{"model": "image captioner", "dataset": "views of escape-time and Newton fractals", "train_examples": 145000, "image_size": 64, "crop_scale_min": 1, "horizontal_flip": true, "tokenizer": "char", "vocab_size": 31, "encoder_arch": "vit", "encoder_norm": "layernorm", "encoder_norm_position": "pre", "encoder_activation": "gelu", "encoder_mlp_ratio": 6, "encoder_head_dim": 64, "encoder_fused_qkv": false, "encoder_bias": "qkv", "encoder_qk_norm": false, "encoder_parallel_block": false, "encoder_inner_norm": false, "encoder_drop_path": 0.05, "encoder_patch_size": [4, 4], "encoder_conv_stem": false, "encoder_layers": 10, "encoder_width": 160, "encoder_positions": "learned", "fusion": "prefix", "decoder_width": 384, "decoder_layers": 8, "decoder_norm": "layernorm", "decoder_norm_position": "pre", "decoder_activation": "geglu", "decoder_mlp_ratio": 4, "decoder_head_dim": 32, "decoder_fused_qkv": false, "decoder_bias": "none", "decoder_qk_norm": false, "decoder_layer_scale_init": 0.01, "decoder_parallel_block": false, "decoder_inner_norm": false, "decoder_positions": "rope", "decoder_prefix_bidirectional": false, "decoder_connector": "mlp", "decoder_tie_embeddings": false, "init": "trunc_normal_002", "residual_init": "zero_last", "optimizer": "muon", "muon_scale": "original", "learning_rate": 0.015, "momentum": 0.98, "nesterov": true, "orthogonalizer": "newton_schulz_5", "adamw_lr_other_params": 0.00086, "max_grad_norm": 3.0, "max_steps": 6300, "batch_size": 32, "epochs": 1.4, "lr_schedule": "wsd", "decay_fraction": 0.3, "final_lr_fraction": 0, "warmup_steps": 310, "weight_decay": 0.01, "adamw_weight_decay_other_params": 0}
Rows from block 6 of the image encoder of a small image captioner, named by matrix and row number. Rows with one number belong to one neuron. Each number is 128 + 32 x the weight over its row's rms, rounded and kept within 0 to 255. All counts start at 0.
Before each neuron's rows are labels from the 100 images, of 14976, where the neuron reaches its highest value: "responds to" is what is common among them. Only what is clearly more common there than usual is listed. The data: views of escape-time and Newton fractals. In brackets: how many of the 100, against the usual share in percent.
# fc1: MLP up (encoder.blocks.6.mlp.fc1.weight, 960x160), inputs 80-159
# fc2: MLP down (encoder.blocks.6.mlp.fc2.weight, 160x960, transposed), outputs 80-159

responds to: vivid (85 vs 14.4); Newton basins of three roots (27 vs 11.1)
fc1.24 [ 83 106 110 111 148 119 199 157 135 127  82  64  97 125 156 153 149 145 137 129 135 125 163 122  92 149 106 102 157  65 126 175 185  64  97 110 178  59  82 109 162 143 106 146 119 148 110 152 165 118 144 173 170 170  62 179 131  77 127 119 131 124 155 120 135 131 130 184 121 151 223 145 132 111 123 172  75 126 130  99]
fc2.24 [179 140  79 149 113 142  48 125 137 140 197 168 142 117 135 105 110 149 161  95 157 151 170  65  94 216 145 139 127 136  89 161  82 111 104  94 176 174 142 146  80 124  92  90 118 155 119 124 148 118 103 135  95 111 140 102 125  95  94 122 129  98 112 134 150 170 102 120 157 114 103 147  88 154  84 138 110 105  81 117]

responds to: earthy (71 vs 14.2)
fc1.330 [137 132 148 138  99 125  61 131  75  84 180 104 116 135  86 113 105 136 140 157 161 119 156 110 117 144 136 162 101 140  81 123  66 157  99 116 108 119 101 148 109 167 102 145 139 132 128 163 148 119 147 130 149  89  72 111 139 138 126 133 139 145  93 139 164 129 140 118 133 159 128 194 154 103 197 123 135 129  99  76]
fc2.330 [104 139  49 137 106 127 106 154 124 135 118 137 188 121 138 147 147 179 117 124  74 144 148 102  97  93  95 115 186 135 141 113 186 159 105 147 177 113 135 130 118 173  91  75 129  72 151 118 139 168  80 135 122 104 151  68 174 161  85 157 116 147 187  94  60 136 136 111 162 162 147  95 139  90  56 200 174 148 105 171]

responds to: dark (35 vs 14.4)
fc1.297 [138 128  90 152 124  96  89  96  46 144 120 193 106  85 117  82 119 149 164 146  83 102  62  96 129 141  95 101 114 168 148 148 105  57 145  94 136 117 162 177 153 128 113 105 136 181 180  91 128 161 131 121 140 182 103 112 161 128 142 100  58 183 175 151 135 138 132 129 135  54 135 168 103 164 114 161 107 125 131  89]
fc2.297 [129 108 142 171 142 177 113 107 214  73  41 136 161 144  88 189 133 153 121 102 168  98 137 162 174 161  79 142 134 133 142  82 156 125 137 197 148  94  79 136 162 122 118  83 143  97 144 168 125 144  63 162 125  64 104 147  91  95  97 116 127 107 183 133 129  78 163 116 156 159 101 103 150 102 137 118 135 102 138 112]

responds to: grey (69 vs 14.4)
fc1.7 [126 137  89 126  88 139 131 143 175 156 127  90 157  97 157 129 206  82 112 113 122 129  54  99  80  38 148 109 122 153  88 177 145 107  85 136 161 144 130  86 102 147 102 152 144 181 103 109 158 166 168  95 117 141 193 118 102 142 164  59 125  79 111 114 135 137 121 107 144 125  99 153 175 122  91 149 106 165 135 159]
fc2.7 [106 116 129 185 106 118 110 102  37 116 115 123 126 140  95 117  91 125 160 122  94 135 133  83 163 164 113 180 146 124 150 131 180 139 191 109 129 103  99 133  71 143 154 115 138  86 189 150 133  99 136  81 152 132  81 140 144 191  70 165 111 150 145 215 135 102 112 101 135 124 114 127 145  88 113 157 124  68 154 165]

responds to: earthy (98 vs 14.2); Newton basins of three roots (37 vs 11.1)
fc1.310 [115 145  92 106 106  43 207 167  92  85 136 157 126  86 167 124 112 137 201 148  78 114 103 191 101  97 140 136 149 131 130 149 140  91 160 179 112 126 141 125 107 180  60 163 110 133 161 136  89 100 171 192 112  53 137 156 109 155  74 104 143 110 143  72 145 188 140 107 108 134  95 123 135  86 139 175  77 120  93 170]
fc2.310 [104 138  98 145 148 118  72 103  86  98 169 123 197 137 173 112 130  83 138 123 118 173 102 129 168 126 142 129 141 137  77 133 155 174 136  52 128 125  44  98 108 177 129 116 125 145 137 161 142 119 160 129 114 152 120 128  86 129 149 163 111 112 179 114 113 128 108 122 162 146 211 186  94 182 153 129 116  99 111 123]

responds to: grey (78 vs 14.4); Newton basins of three roots (28 vs 11.1)
fc1.409 [183 132 185 135  86 171 127 168 159 222 181 118 129  43 151 103 140 156 108 118 135  83 165  78 148 119 113  99 159 172 134 138 103 100 139 104 118  88 163 123 108 129 152 113 107 108  77 179  91 106 108 136 131 147 113 104 106 128 137 100  69 157 121 104 142 112 128 170 148 129 138 155  98 125  89  98 107 126 116 144]
fc2.409 [ 89 119  66 108 109 136 124 124 114  60  82  93 136 131  95 151 119 133 100 131 155 199 108 128  94 107 149 139 157 136  46 103 137 128 145  93 129  85  56 142 147 133  83 150 190 152 176 104  64 133 164 155 103 103 111 153 132 126 130 141 207 136 110 181 112 115 154  89 119 114 128 117 144  97 143 163  95 140 165 146]

responds to: grey (95 vs 14.4)
fc1.529 [ 94 138 111 135 170 132 176 122 121 134  98 141 157 109 187 140  78 131 120 136 126  64 122 180 137 113  57 148 116 156 132  97 163  98 162 184 137 174  82 130 115  97  68 136 138 116 142  87  62 137 134 113 120 147 164  91  96 148  70 159  99  96 114 117 141 179 148 150 200 139 148 123  98 180  64 148 147 130 143  88]
fc2.529 [127  90 138 154 110 120 154 157 157 130 187  62 149 102 160 116 141 178 126 130 111 187 116 120 130 150 182 113 182  83 195 109 133 151  96 109 139 119 129 140 114 118 117 116 176 132 122 145 154  55 128 126 139 115  97 124 157  98 196 119 167  97 188 107  77  72  97 182 117 158 219 110 120 135 161 116 128 146  91 133]

responds to: vivid (100 vs 14.4)
fc1.89 [ 97 128 159 158 155 119 131 143 145  95 123 144  91 174 159 162 168 190 100 134  76 201 140  78 143 153 135 122  94 145 147 217 162 147 110 101 168 108  87  92 140  97 109 121 132  88  94 107 121 100 101 126 113 126  73 150 104  71 109  62 185  79 180 146  33 210  96 131 140 106 142 125 168 109 118 150 108 121 126 135]
fc2.89 [158 116 120  77  85  92 121 143 126 100 100 136 144 115  85  94 112 140 169  93 185  87 111 168 147 133 127 101 199 192  92 145  92 118 137 148 143 145 209 123  75 137 114 167 109 107 120 123  51 120 120 104 134 125 139 142 109 150 125 123  27 116 135  71 205 140 141 121 148 119 130 125 108 159 151 126 101 101 147 149]

responds to: dark (85 vs 14.4); Newton basins of three roots (27 vs 11.1)
fc1.445 [123 109  81 109  98 134 179 182 126 136 120  94  79 115 149 129 177 147 119  75  97  89 106 143 161 112 174 128 139 131 149 150 172  89 125  90 124 131 108 117 125 165 112 132 160 145  92 125 144  93 129 201 143  96 145 116 220  78 127 117 141 131 129 178 138 103 111 183 124 117 110 146 149  77 147 146  68  98  66 159]
fc2.445 [134 171 121 110 147 126  81  99 140 135 171 125 114 145 166 108 122 168 144 203 130 111 108 218  55 145 127 106 130 198  63 133 135 168 145 132 137 142 116 110 161 120 120 120 103 112 116 137 207 174 123  97 152 108  98 112  90 155 147 150 112 170 134  77  78 123 103 125 117 119  68 106 180 145  83  90 117 135 223 102]

responds to: vivid (79 vs 14.4)
fc1.345 [164 120 122 178 138 117 147  86 131  72 108 227  87 137 100 178 102 123 106 133 151 174  89  83 140  93 139 155 102 146 133 118 146 172 155 153  75 138 150 161 105 128 134 112 143 121 138 156 129  99 105  94 180 157  92 173 104 141 179 120 165 104  85  82 163  97 147 176 134  92 129 128  97 131 150  87  92 153 165 179]
fc2.345 [110 145 142 134 154 173  99 150  57 204 154  88 165 121 175 112 164 149 115 124 113 141 168 148 135 114 155 179 125 122 144  79 170 121 109 133 148 132  90  82 128 101 119 138  82 145 134 134 124 152 211 159  83 108  74 100 116 153  62 179  81 119 182 104 108 148 147  93 131 143 111 155 136 126 108 126 198 138 110 111]

responds to: cool (83 vs 14.1)
fc1.327 [191 124  88 181 172  56  99 146 173  92 143 117 166 160 104 177 140 127 133  73 101 119 122 101 116 110 207  91 135 122 138  73 110 101  78 125 164 140 186 139 120 114 135 116 118 119 158 102 104 152 135 109 122  89 131 117 176 108  84 166 189 149 115 149 127 138 148 132 138 145  75 111 106 125  89 155 111 116 132  78]
fc2.327 [ 96 105 188  85  72 165 127 107  77 137 154 135 153 125 135 123  81  95 152 118 152  89 121 138 123 180  70 154 137 121 141 148 175 175 157 203 119  98 156 115 156 186 125 139 139 129 131 124 194 107 121 155 136 128 139 126 134 105  82 106 110 176 102  91 131 149 185 165 164 117 145 122 151  73 152 128 119 133  69 134]

responds to: earthy (57 vs 14.2); pastel (43 vs 14.2); Newton basins of three roots (32 vs 11.1)
fc1.412 [111 163  87 122 156 110 117 139 137 126 130 142 131 111 122 100 101 154  96 168 120 171 128 142 183 122 167 131 117  74 108 147 133  97 161 157 181 172 137 139  73 157 153 132  90 114 119 165 151 166 117 122 151  96 126 106 100 113  97 124  91 126  82 173  85 121  52 112 143 115 144 143 157 119 133 124 118 139  66 170]
fc2.412 [157  99 200 144 130  49  94 122  78 133 137  82 113 196 140  90  85 163 156 128 155 134 129  98 103 141 135 117 167 163 128 168 138 130  98 125 143 134 115 115 102 130 122 144 142 115 126 108 103 104 179 150  96 154  92  87 127 103 167 200 183 152 143  91 183 100 106 165  87 151 121 107  90 141 132 138 142 132 128 143]

responds to: cool (53 vs 14.1)
fc1.594 [194 153 135 160  79 116 158 104  95 157 153 144 186 110  97 112 129 167 134  86  99 175 130  96 180 166 172 168 169  68 160  87 140 108 132 138 146 157 116 112 181 151 117  91  98 110 160 151 125 119  99 141 166 118 138 157  98 152  75 140 121 152  88 122 135 116 195 165 149 108 119 135  94 119 106  85 136  64 149  89]
fc2.594 [123 111 141  97 132 141 116 132 118 124 154 130  94 117 143 129  99  90 147 147 143 110 124 159  72 107 148 132 126 149  87 135 132 150  98  75 108 124 103 119  95 145 152 142 141 122 179 117  97 156 158 133 178 132 137  76  94  67 159  95 180  83 157 149 179 162  24 137 124 120 112  75 120 149 118 134 105 145 161  88]

responds to: dark (77 vs 14.4)
fc1.47 [140 157 175 118 135  97 171 117 102 194 136 116 156 129 161  99 193 104  87 135 111 111 100  88 162 141  78 145 156  91 168 181 127 128 171  55  44  78  97 109 129 152 120 174 123 101 135  80  60  99 173 130  58 122  85 180 138 146  98 104 142 148 180  96 149 135 109 102 195 119 125 174 147 114 144 155  96  61 121 131]
fc2.47 [ 91  77 139 166  99 163 110 127 164  69 120  99  96  81 132 146 107 186 199 116 120 130 181 104 122 115  39 176  93 149 126 200 124 113 152 128 169 147 116 139 169  93 123 144 140  52 154  78 120 130  94 108 101 101 185  67  63 116 144 119  48 109 123 117 199 167 175 138 106 149  71 111 132 106  79 127 152 136 139  95]

responds to: warm (97 vs 14.4)
fc1.182 [165  98 127 160 119 134 149  93 134 110 114 151  95 169 111 141 146 173 110 127 126 127 109 129 100 108 118 135 115 146 154  87  77 128 146  94 131  99 151 112 111 126 144  54 151  87  74 135 125 104 137 118 106 141 175  84 171 133  93 125 156 119 148 113 127 121 125 107 118  75 145 162 183 104 117 136 129 161 157 178]
fc2.182 [161 173 121 145 104 163 134 133 180 134 111 118 206  99 128 102 162 149 133 122 186 127 163  77 150 161  85  99 104  87 150  78 153 188 104 103 155 190 151 144 109  82 155 119 128  76 158 100  77 154 137 151  76 115 132 138 112 118  62 126 115 130 133 125 121 164  49 128 118 129 142 173 143 149 137 111 109 149  97 104]

responds to: earthy (75 vs 14.2)
fc1.232 [129 214 119 123 148 154 146 141  79  78 166 116 104 114 130  87 134 162 148 145  71 168  67 102  67 122 125 172 137 124 130 174 113 156 117  80 183 124 114 125 100 121 106 155 120 127 127 167 156 190 156 119 104 114 133 181 178 125 150 107 121 138 198  98 116 110  88 111 147 123 193  82  75 128 147  94 184  80 135 126]
fc2.232 [124 123 123  87  57 128  73 129 132 114 190 125 112 106 130 173  97 107 137  81 139 125 170 189 173 169  78 209 118 102  94  93 107  77 160 124 150 119 129 121 111 126 182 149 109 111  88 128 108 105 136  97 126 109 155 111  92 115  95 147 166 162  62  94 169 195 135 157 146 157  65 137  91 148 118 115  62 162 137 141]

responds to: warm (76 vs 14.4)
fc1.361 [144 100 143 185  97 150  81 137 120  65 120 144  92 105 167 114 151 123 159  73  70 169 141  89 156  56 129 153 127 120 105 110 106 126  85 146 143 125 129 183 124 105  94 123 202 155 125  62 122  97  89 120 155  63 215 122  83  92 136  79 121 165 119 129 146 136 154  92 103 113 132 118 193 105 124 148 160 101 161 101]
fc2.361 [121 110 116 105 133 182 155 128 152 206  94 106 189 110  91 131 125 114 102 125 154 111  58 133 121 150 117 103 138  95 137 136 116 202 137 114 198 152 169  90  74  85 111 116 179  87 116 168 106 148 156 107  80 125  59  92 114 168 150 128 115  86 106 104 101 106 121 124 135 108 127 114  89 146 157 108  95 156  89 140]

responds to: Newton basins of three roots (43 vs 11.1); pastel (38 vs 14.2); warm (33 vs 14.4)
fc1.576 [210  94 126 102 130  94 129 120 120 145 164 181 126 116  99 117 126 140  98 115 161 140 126 133  97  87 105 169 117 143  30 139 145 110 139 162 113  68 109 147  74 155 109 126 106 124 156  81 127  81  70 147 158 178 131 126  81 111 175  84  90 143 161  97 134 155 202  74 123 148 121  88 123 116 119 157 156 160 142 134]
fc2.576 [ 69 109 164 153 124 144 139  96 135 124 149 118 121 112 102 111 125 143 130  98 160 139 142 124 118  79 207 170  91 133  68 124 136  52 163 148 120 112  87 122 152  96 155 134 148 106  65 145 170 142 163 142  88 177 114 111 172 126 166 159 133 174 147 140 148 130  74 178 149 137 118 139  92 138  49  79 158 127 129 158]

responds to: earthy (65 vs 14.2)
fc1.209 [115 167 153 107 147 121 157 180 183 158  98 131 138 140 156 154  99  72 133 144 114 127 157  98 130 206 173 166  89 165  79 145 168 131  69 132 112  95 101  84 173 131  73 145 137 145 154 147 186  84  88 125 121  89  79 125 141  63  84  99 152 119 111 134 100 127 100 119 156 157 146 117 171 127 150  67 114 108  70  83]
fc2.209 [135 125 106 142 114 124  94 116  87 129 103  82 131 130 100 140 131 179 117 170 144 141 152 124 121  74  88  83 171 110 114 140  67 110 172 178  97 127 187 117 104 146 164  96 140 117 129 110 118  88 180 157  75 127 158 146 171 165 143 123  85 122 165 133 115 124 149 110 118 170  91 132 115 146  71 171  70 194 145 196]

responds to: cool (49 vs 14.1); vivid (40 vs 14.4)
fc1.316 [139 191 131 140 138 104 153  88 126 156 115 127 149 120 123 107 170 146 133 123 161 134 120  84 137 123  49  94 111 131 147  87 127  64  91  69 150 115 135 159 131 121 117 125 152 144 143  89  78 109  56  88 115  99 127 197 132  93 100 164 115 140 149 138 118 181 190  84 181 136 120 143 120 106 184  86 140 153 121 165]
fc2.316 [115  90 128 108 129 132 107 195 106 110  70 120 112 111 134 152  89 160 193 135 170 165 141 140 155 156 160 110  99 118  94 117  96 137 127 102 119 140 118  87 116 101 135 132 136 141 123 101 155 139 157 169 150 151 153  93 143 150 166  59 149 113  97 125 160 146  75 128  94  92 140 135 131 106 114 179 141 100 128 128]

responds to: pastel (99 vs 14.2)
fc1.700 [130 156 169 166 156 103 115 176 116 102 148 135 135 177 106 113 154 152 113 117 174 127 132 104 191  73 159 121  95 161 150 152  64 109  95 172 135  98 121 174 142 140 157 149 148  77 107 114 173 139 111 179 166 172 154 130  85 147 176 185 108 151 153  70  94 156 137  70  57 110 165 136 157 101 168 190 134  94  73  96]
fc2.700 [139  95 135 131 109 119 134 156 178 110 115 165 112 159 113 127  85 145 142  86  67 139 148  94 122 128 127 134  82 173 170 117 177 183 151 169 105 106 133  84 143 110 136 157  81 101 151 107 119 145  93 101 121 106  24 133 134  96  89 146 125 114  79 163 118  75 142 113 162 113 140 118 110 124 116 145 110 180 135 120]

responds to: vivid (73 vs 14.4)
fc1.460 [ 86 192 133 102 106 165 148  96 126 170 168 168 155 122 110 151 114 111 166 135 166 167 126 118  86 164 139 129 122  74 128 123  99 106  75 115 132  99 174 120 145 135 169 149 181 141 137  83 165 178 121  90 110 133  70 163 109 107 112 159  77 138 162 115 151 146 129 141 101 128  84 128 127  84 128 152 119  72 114 137]
fc2.460 [109 113 106 103 118 167 179 153 169  91  87 161  87 137 118 116 161  98 105 152 112 127 131 117 170 147 123  86  97 142  51 137 124 181 173 115  75 119 118  92 115 149 145 118 129 108  98 168  91 133 162  98 151 101 149  89 153 116 136 102 144  74 123 160  89 187 183 178 185 106 180  87 133 176 110 107 120 121 166 129]

responds to: dark (38 vs 14.4)
fc1.241 [131 163 137 161  97 108 103 159 150 132  70 118 117 165 137 167 133 121  94  82 102 103 136 145  95 158 102 123 110 125 150 184  91  86 164  75  89 203 123 162 135 150 151 150 166 108 168 132 101  90 132  54 135 165 126 162  98  81 140 122  77  73 115 143 162  80 153 138 147 189 128  82 112 175 151 124 136 107  89 153]
fc2.241 [107  82 106 149 133 165 113 107  98 147 170  97 170 135 102  74 142 136 158 151 141 145 133  80 107 139 157 144 115  89 159  84 172  96  58 177 148 138 114 118 133 139 148 111  98 154  67 124 160 143 102 138 146 129  89  99 186 194 115 184 215 116 165  89  71 117 112 136 102 106 104 134 122 128 131 127  91 112 100 117]

responds to: earthy (44 vs 14.2); Julia set (29 vs 9.9)
fc1.582 [ 92  93 119 115 165  94  93 103  64 172 110 157 135 114 164  91 144 136  75  95 187  91 124  41 121 104 126 141  48 121 114 229 120 149 166 127 125 159 121 199 116  71  93 145 149 118 155 151  72 109  99 153 121 106  87 126 163 118 181 136 137 143 124 114  80 116 143 146 148 124 156 142 125 142 105 125 134 115 136 127]
fc2.582 [161 175 144 131 127 155 156  92 187 106 162 119 169 131 146 118 105  97  77 177 118 123 176 153 185 145 152  98 164 135 102  59 136 159  88 149 105 143  66 117 150 136 102 175 118 191 120 108 191 110 124  93 126 106 192 177 126 142  78  99 146  71 124 144 124 158 116 147  81 130  62 121 141  89 114 124 114 137  91 133]

responds to: earthy (57 vs 14.2); vivid (38 vs 14.4)
fc1.624 [115 121 153  98 133 148 118 108 123 181 137 154  94 119 182 119 124 148 127 127 179 183  96 123 100 116 139 122  76 113  94 134 135 108 175  37 181 112 107  84  64 146 113 123 152 176 151 107  79 146  96  67 133 172  42 133 150  90 171 141 123 113 131 100 129 103 124 135 170 135 163 169  63 141 191  95 121 123 133 119]
fc2.624 [156 136  54 156 112 148 178 104 105 165 130 120 109 162  96 143 128  77 171  76 144 116 178  91 152 119 144 106 134 148 136 150 144 149 112 157 103 148 145 156 174 162 106  87 139 107 105 158 138 165 197 157 160  79 202 180 156 129 124 141 138 138 143 135 154 140 130 108  59 112 133  88 115 134 106 113 127 121 126 128]

responds to: pastel (97 vs 14.2)
fc1.641 [ 84 110  89 182 163  99 132  93  92 113 105 125 127 171 110 195 124 136 101  91  77 134 145 154  83 112 135  79 142 120 180 169 111 130  96 112 136 127 101 103 191 151 126 125 108 154  93 172 132 105 116 132 132 115 128 123 134 141 107 128 129 111 119 187 160 169 122 121 159 124 126 142 218 134 117 190  99 105 113 163]
fc2.641 [127 155 115 172 138 172 105  88 110 184 152 132 138  82 154 122 175 137 110 175 165 104 182 129 131 107  93 174  98 133 123  97 131 156  78 117 135  62 121 114  77 127 106 133 167 201 112 109 139 113 148 109 121 104 198 115 113  68 168 127 155 158 149 117 146  97 118 130  88 138 140 153 104 109 137  62 140  73 119 120]

responds to: dark (55 vs 14.4); vivid (36 vs 14.4)
fc1.138 [100 172 118  69 165 106 121  76 148 179 120 111  94 136 121 118 135 183 171 112 107 110 156 156 143 131 110 194 153 116 108 108 192 103  98  88 147 192  74 169  80 133 137 117 168 117 115 116  78 137 137 122 142 173  91  67 125 171  66  98 124 120  32 152  66 144 113 138 180 127 157 139  91 114 157 129 152 150 158 199]
fc2.138 [167 134 134 178 108 169 142 146 158 170 189 130 173 153  95 117 112  69 150 168 117 117 112 125 136  99 127 146 148  90  70 129 126 114  86 207 146 117 156  54 129  72 124 140 130 133 133  78 121 125 136 124 140 142  93 199 185  88 118 126 114 123 184  87 153 122  45 121  97 137 107 117 144 106  88  69  88 120 100 143]

responds to: cool (80 vs 14.1); tricorn (28 vs 11.1)
fc1.482 [ 62 111 150 110 142 141 107 104 124 172  66 160 180  97 180 151 124 125 160 153 150 131 154 142  75 146 169 138 162  90 149 117 134 114 112  95 111 160 104 104 177 123  34  93 163 116 185 112 133  80 110 117 148  96 176 128 118 130 178  88 143 140  65 156 131 118 129 186 176 158 102 149 147 181  90 192  74 133 123  46]
fc2.482 [105 127  87 151 133 161 123 123 140  89 178 146  22 154 125  74  95  83 130 151 131 105 142 131 147 177 106 198  61 150  80  89 141 135 174 121 115 121 145 120  46 174 156 142 154 111 104 146  89 120 119 114 143 165 130  88 142 132 122 150 110 121 127  92 133  96 107  86 112 127 144 162 131 112  79  79 145 106  87 173]

responds to: warm (100 vs 14.4)
fc1.60 [133 167 152 104 148  92 111 126 149 129 172 132 150 169 132 127 155 126  84 146 102 126 160 163 117 139  69  67 166 131 114 124 106 133 215 124 108 102 170 104 124 123  98  91 116  88  75  82  99 184 160 120 117 113  77  64 178 131 148  69 152 166 166  43 111 162 102  95 112  68 192 147 129 115 157 137 147  96 162 123]
fc2.60 [152 107 100 131  73 148 129 129 144 102 140 162 153 101 146 167 102 109 160 109 108 113  82 110  74 111 106 195  78 136  87 125 175 148 124 119 130 154 159 107 107  90 106 117 124 165  87 132 122  88 104 184  93 127 218 230 154  74 101 157 131 136  97 192 143 147 111 127 147 154 161 110 120 148  54 132 122 135 112 100]

responds to: vivid (62 vs 14.4)
fc1.677 [157 135 104  87 144 138 106 162 144 104 183 103  86 152 128 149 149  51 148 176 166 146 143 129 172 206 126 175  83 121 151 109 118 116 118 161 125 138 137 161 132 163  82  92 108 111 126 174 166 179 160 129 127  83 141 141  69  94 128 113  64 200 131 117 136 147 119 132 121 109 110 138 123  99  89 155 150 156  98  73]
fc2.677 [127  95 109 171  75 122 152  85  79  81 106 192  94 142 134  50 128 192 113 123 132 101  79 127 107 106 176  85 142 105  98 117 101 112 181 108 125  93 194  96 118  87 172 113 168 158 113  92 128 120 142 142 137 127 151 111 133 149 148 136 135  85 163  89 128 141 137 116 149 188 186  99 101 162 145 124  90  85  76 115]

responds to: pastel (96 vs 14.2)
fc1.538 [127 148 131 158 148 153 127 152 116 154 118  96 120 158 177 119  49 167 153 134 140 116 174  47  96 140 154 124 113 163 111 129 105  67 122 111 103 134 119 137  78 149 165 162 137 119 107 166 154 131  99 168 156 126 139  53 154 160 112 123 140 144 164 109 122 165  97  92 112 110 129 117  94 164 118 194 166 169 117 115]
fc2.538 [101 126  56 132 101 124  84 166 121 104 179 162 146  97  96 159 151 111 105 169 133  75  89 177 205 108 101 161 125 119 121 149 149 109 161 136 158 132 121 118 164  58 130  96 115 133 129 147 137 138 103 117  80  94 173 168  99 120  97 174 146  69 121 151 136 138 122  79 101 161 109 154 114 123 164 140 118 115 150 100]

responds to: cool (75 vs 14.1)
fc1.115 [134 144 125 130 161 168  99 113 147 119 107  51 148 120 147  88 133 179 142 136 171 157 187 139 154 128 116  93 155 129 183 143 110  73 130 120 127 116 140 129 145 115 132 128 132 141 177 151  92 107 175 153 170 142  66  95 107 108 121 120 105 186 183 100  90 122 101  86 162 126 127 178 165  88 143  75 124  86 157 101]
fc2.115 [ 82 124  75 106 160 100  92 150  74 151 134 156 170 164 157 137 107  79 114 131 124  68 151  80 160 118 145  93 148 185  51 116 148 153 127 125 146  70 156 131 124 153 153 130 187  99 100  96 149 205 142 154 134 121 102 169 139 128 146 139 108 130 133 115 151 144 139 160 130 170 112 130  79 154 106 149 128 150 128 109]

responds to: earthy (99 vs 14.2)
fc1.681 [110 152 142 119 103 118 185 119 126 132 125  92 114 116 120 153 129 150 146 124 138  62 116 101  57 103  33 126 131  96  99 118 152 156  64 166 141 130 128 167  88 105  49 144 139 146 130  65 141 131 117 179 185 134 151  86 116 126 118  99 132 152 123 114 177 125 191 126 114 205 190 122  59  98 172 145 120 177 136 155]
fc2.681 [120 121 111 173  93 118 166 130 134 134 180 146 102 156 172 114 134 113 146 146 163 138 137 110 156 126 146  85 139 150  93 144 162  51 142 164 146 113 150 113 176 126 172 139 148 129  72 184 107 114 119 118  78 122 120 112 157 145 131 124 153 134 155  55 108 108 132 158 145 131  77 152 146 122 164 165 141 104 124 122]

responds to: dark (84 vs 14.4)
fc1.514 [140 169  82 145 159 100 152 126  80 124 106 118  92 156  58 117 174 112 100 144  85 157 176 183  77 172 115 158 126 114 161 145 106 144 109 154 170 184 130 153 133  88  60  85 107 122 160 130 138 128  81 170 131 108 117 134 175 150 137 120 112  93 131 168 140 117  94 102  86 142 138 141 112 142 130 166  81 117 148 147]
fc2.514 [ 74  49 143 100 127 166  85 138 154 112 108 165 131  78 150 117 183 139 139 111 106  92 106 105 124 120 148 162 157  58  94 134 108 137 167 138 146 112  81  89 112 114 158 157 165 135 140 149  88 100 169 121 133 130 149 124 109 136 103 136 130 110 135 121  90 191 191 120 138 152 125 115 144  85 107 145 102 150 149 130]

responds to: vivid (100 vs 14.4)
fc1.339 [ 99  73 109 106 113 172 144 130  97 144 112 162 130  84  91 130  44 106 141 154 109 139 203 130 117  61 114 186 120 132 152 102 168 114 129 154 173 139  73 153 191 157  81 120 120 136 121 125 139  84 124 182 115 103 114 129 112 117  95 106 126 130 178  89 147 153 134 125 144 118 127 173  87  98  80 100 144 111 159  93]
fc2.339 [109 140 123 157 136  83 108  50 168 110  96  82 137  94 166  61 177 119 133  75 139  95  97 186 125 201  65 173 162 142  92 150 124 129 127 120 127  90 122 141  88 159 115  75 137 123 120 136 135 108 122 174 116 107 116 112 121 170 173 110 122 157 104 145  98 101 106  83 141 153  87 107 139  98 143 117  89 143 176 144]

responds to: vivid (100 vs 14.4)
fc1.202 [ 71 105  89 111 110 121 173 151 123  64 214 149 162 177 175  87  69 159 135 140 181 117 151  95  86  61 149 130 139 171  90 128 100  85  92 108  99 154 138 135 132 148 115 117 154 159 131 203 132 151 192 117 126 132  96 138 131 182 103 144 108 154 139 101 120 153 150 149 135 115 165  94 119 126 163 128  90 120 151 137]
fc2.202 [108 124  88 146 109  97  80 123 138 136 118 123 121 120 134 165 191 191 129 127 163  93 117 143 136 167 130 141 135  95 107 155 101 170 126 140 249 122 155 108 112 156  99 129 145  48 172  81 120 118 105  80 117 114 152 116 122  70 106 142 113  87 170 142 133  79 125 103 154 125 123 135  88 135 157 162 122 146 133 149]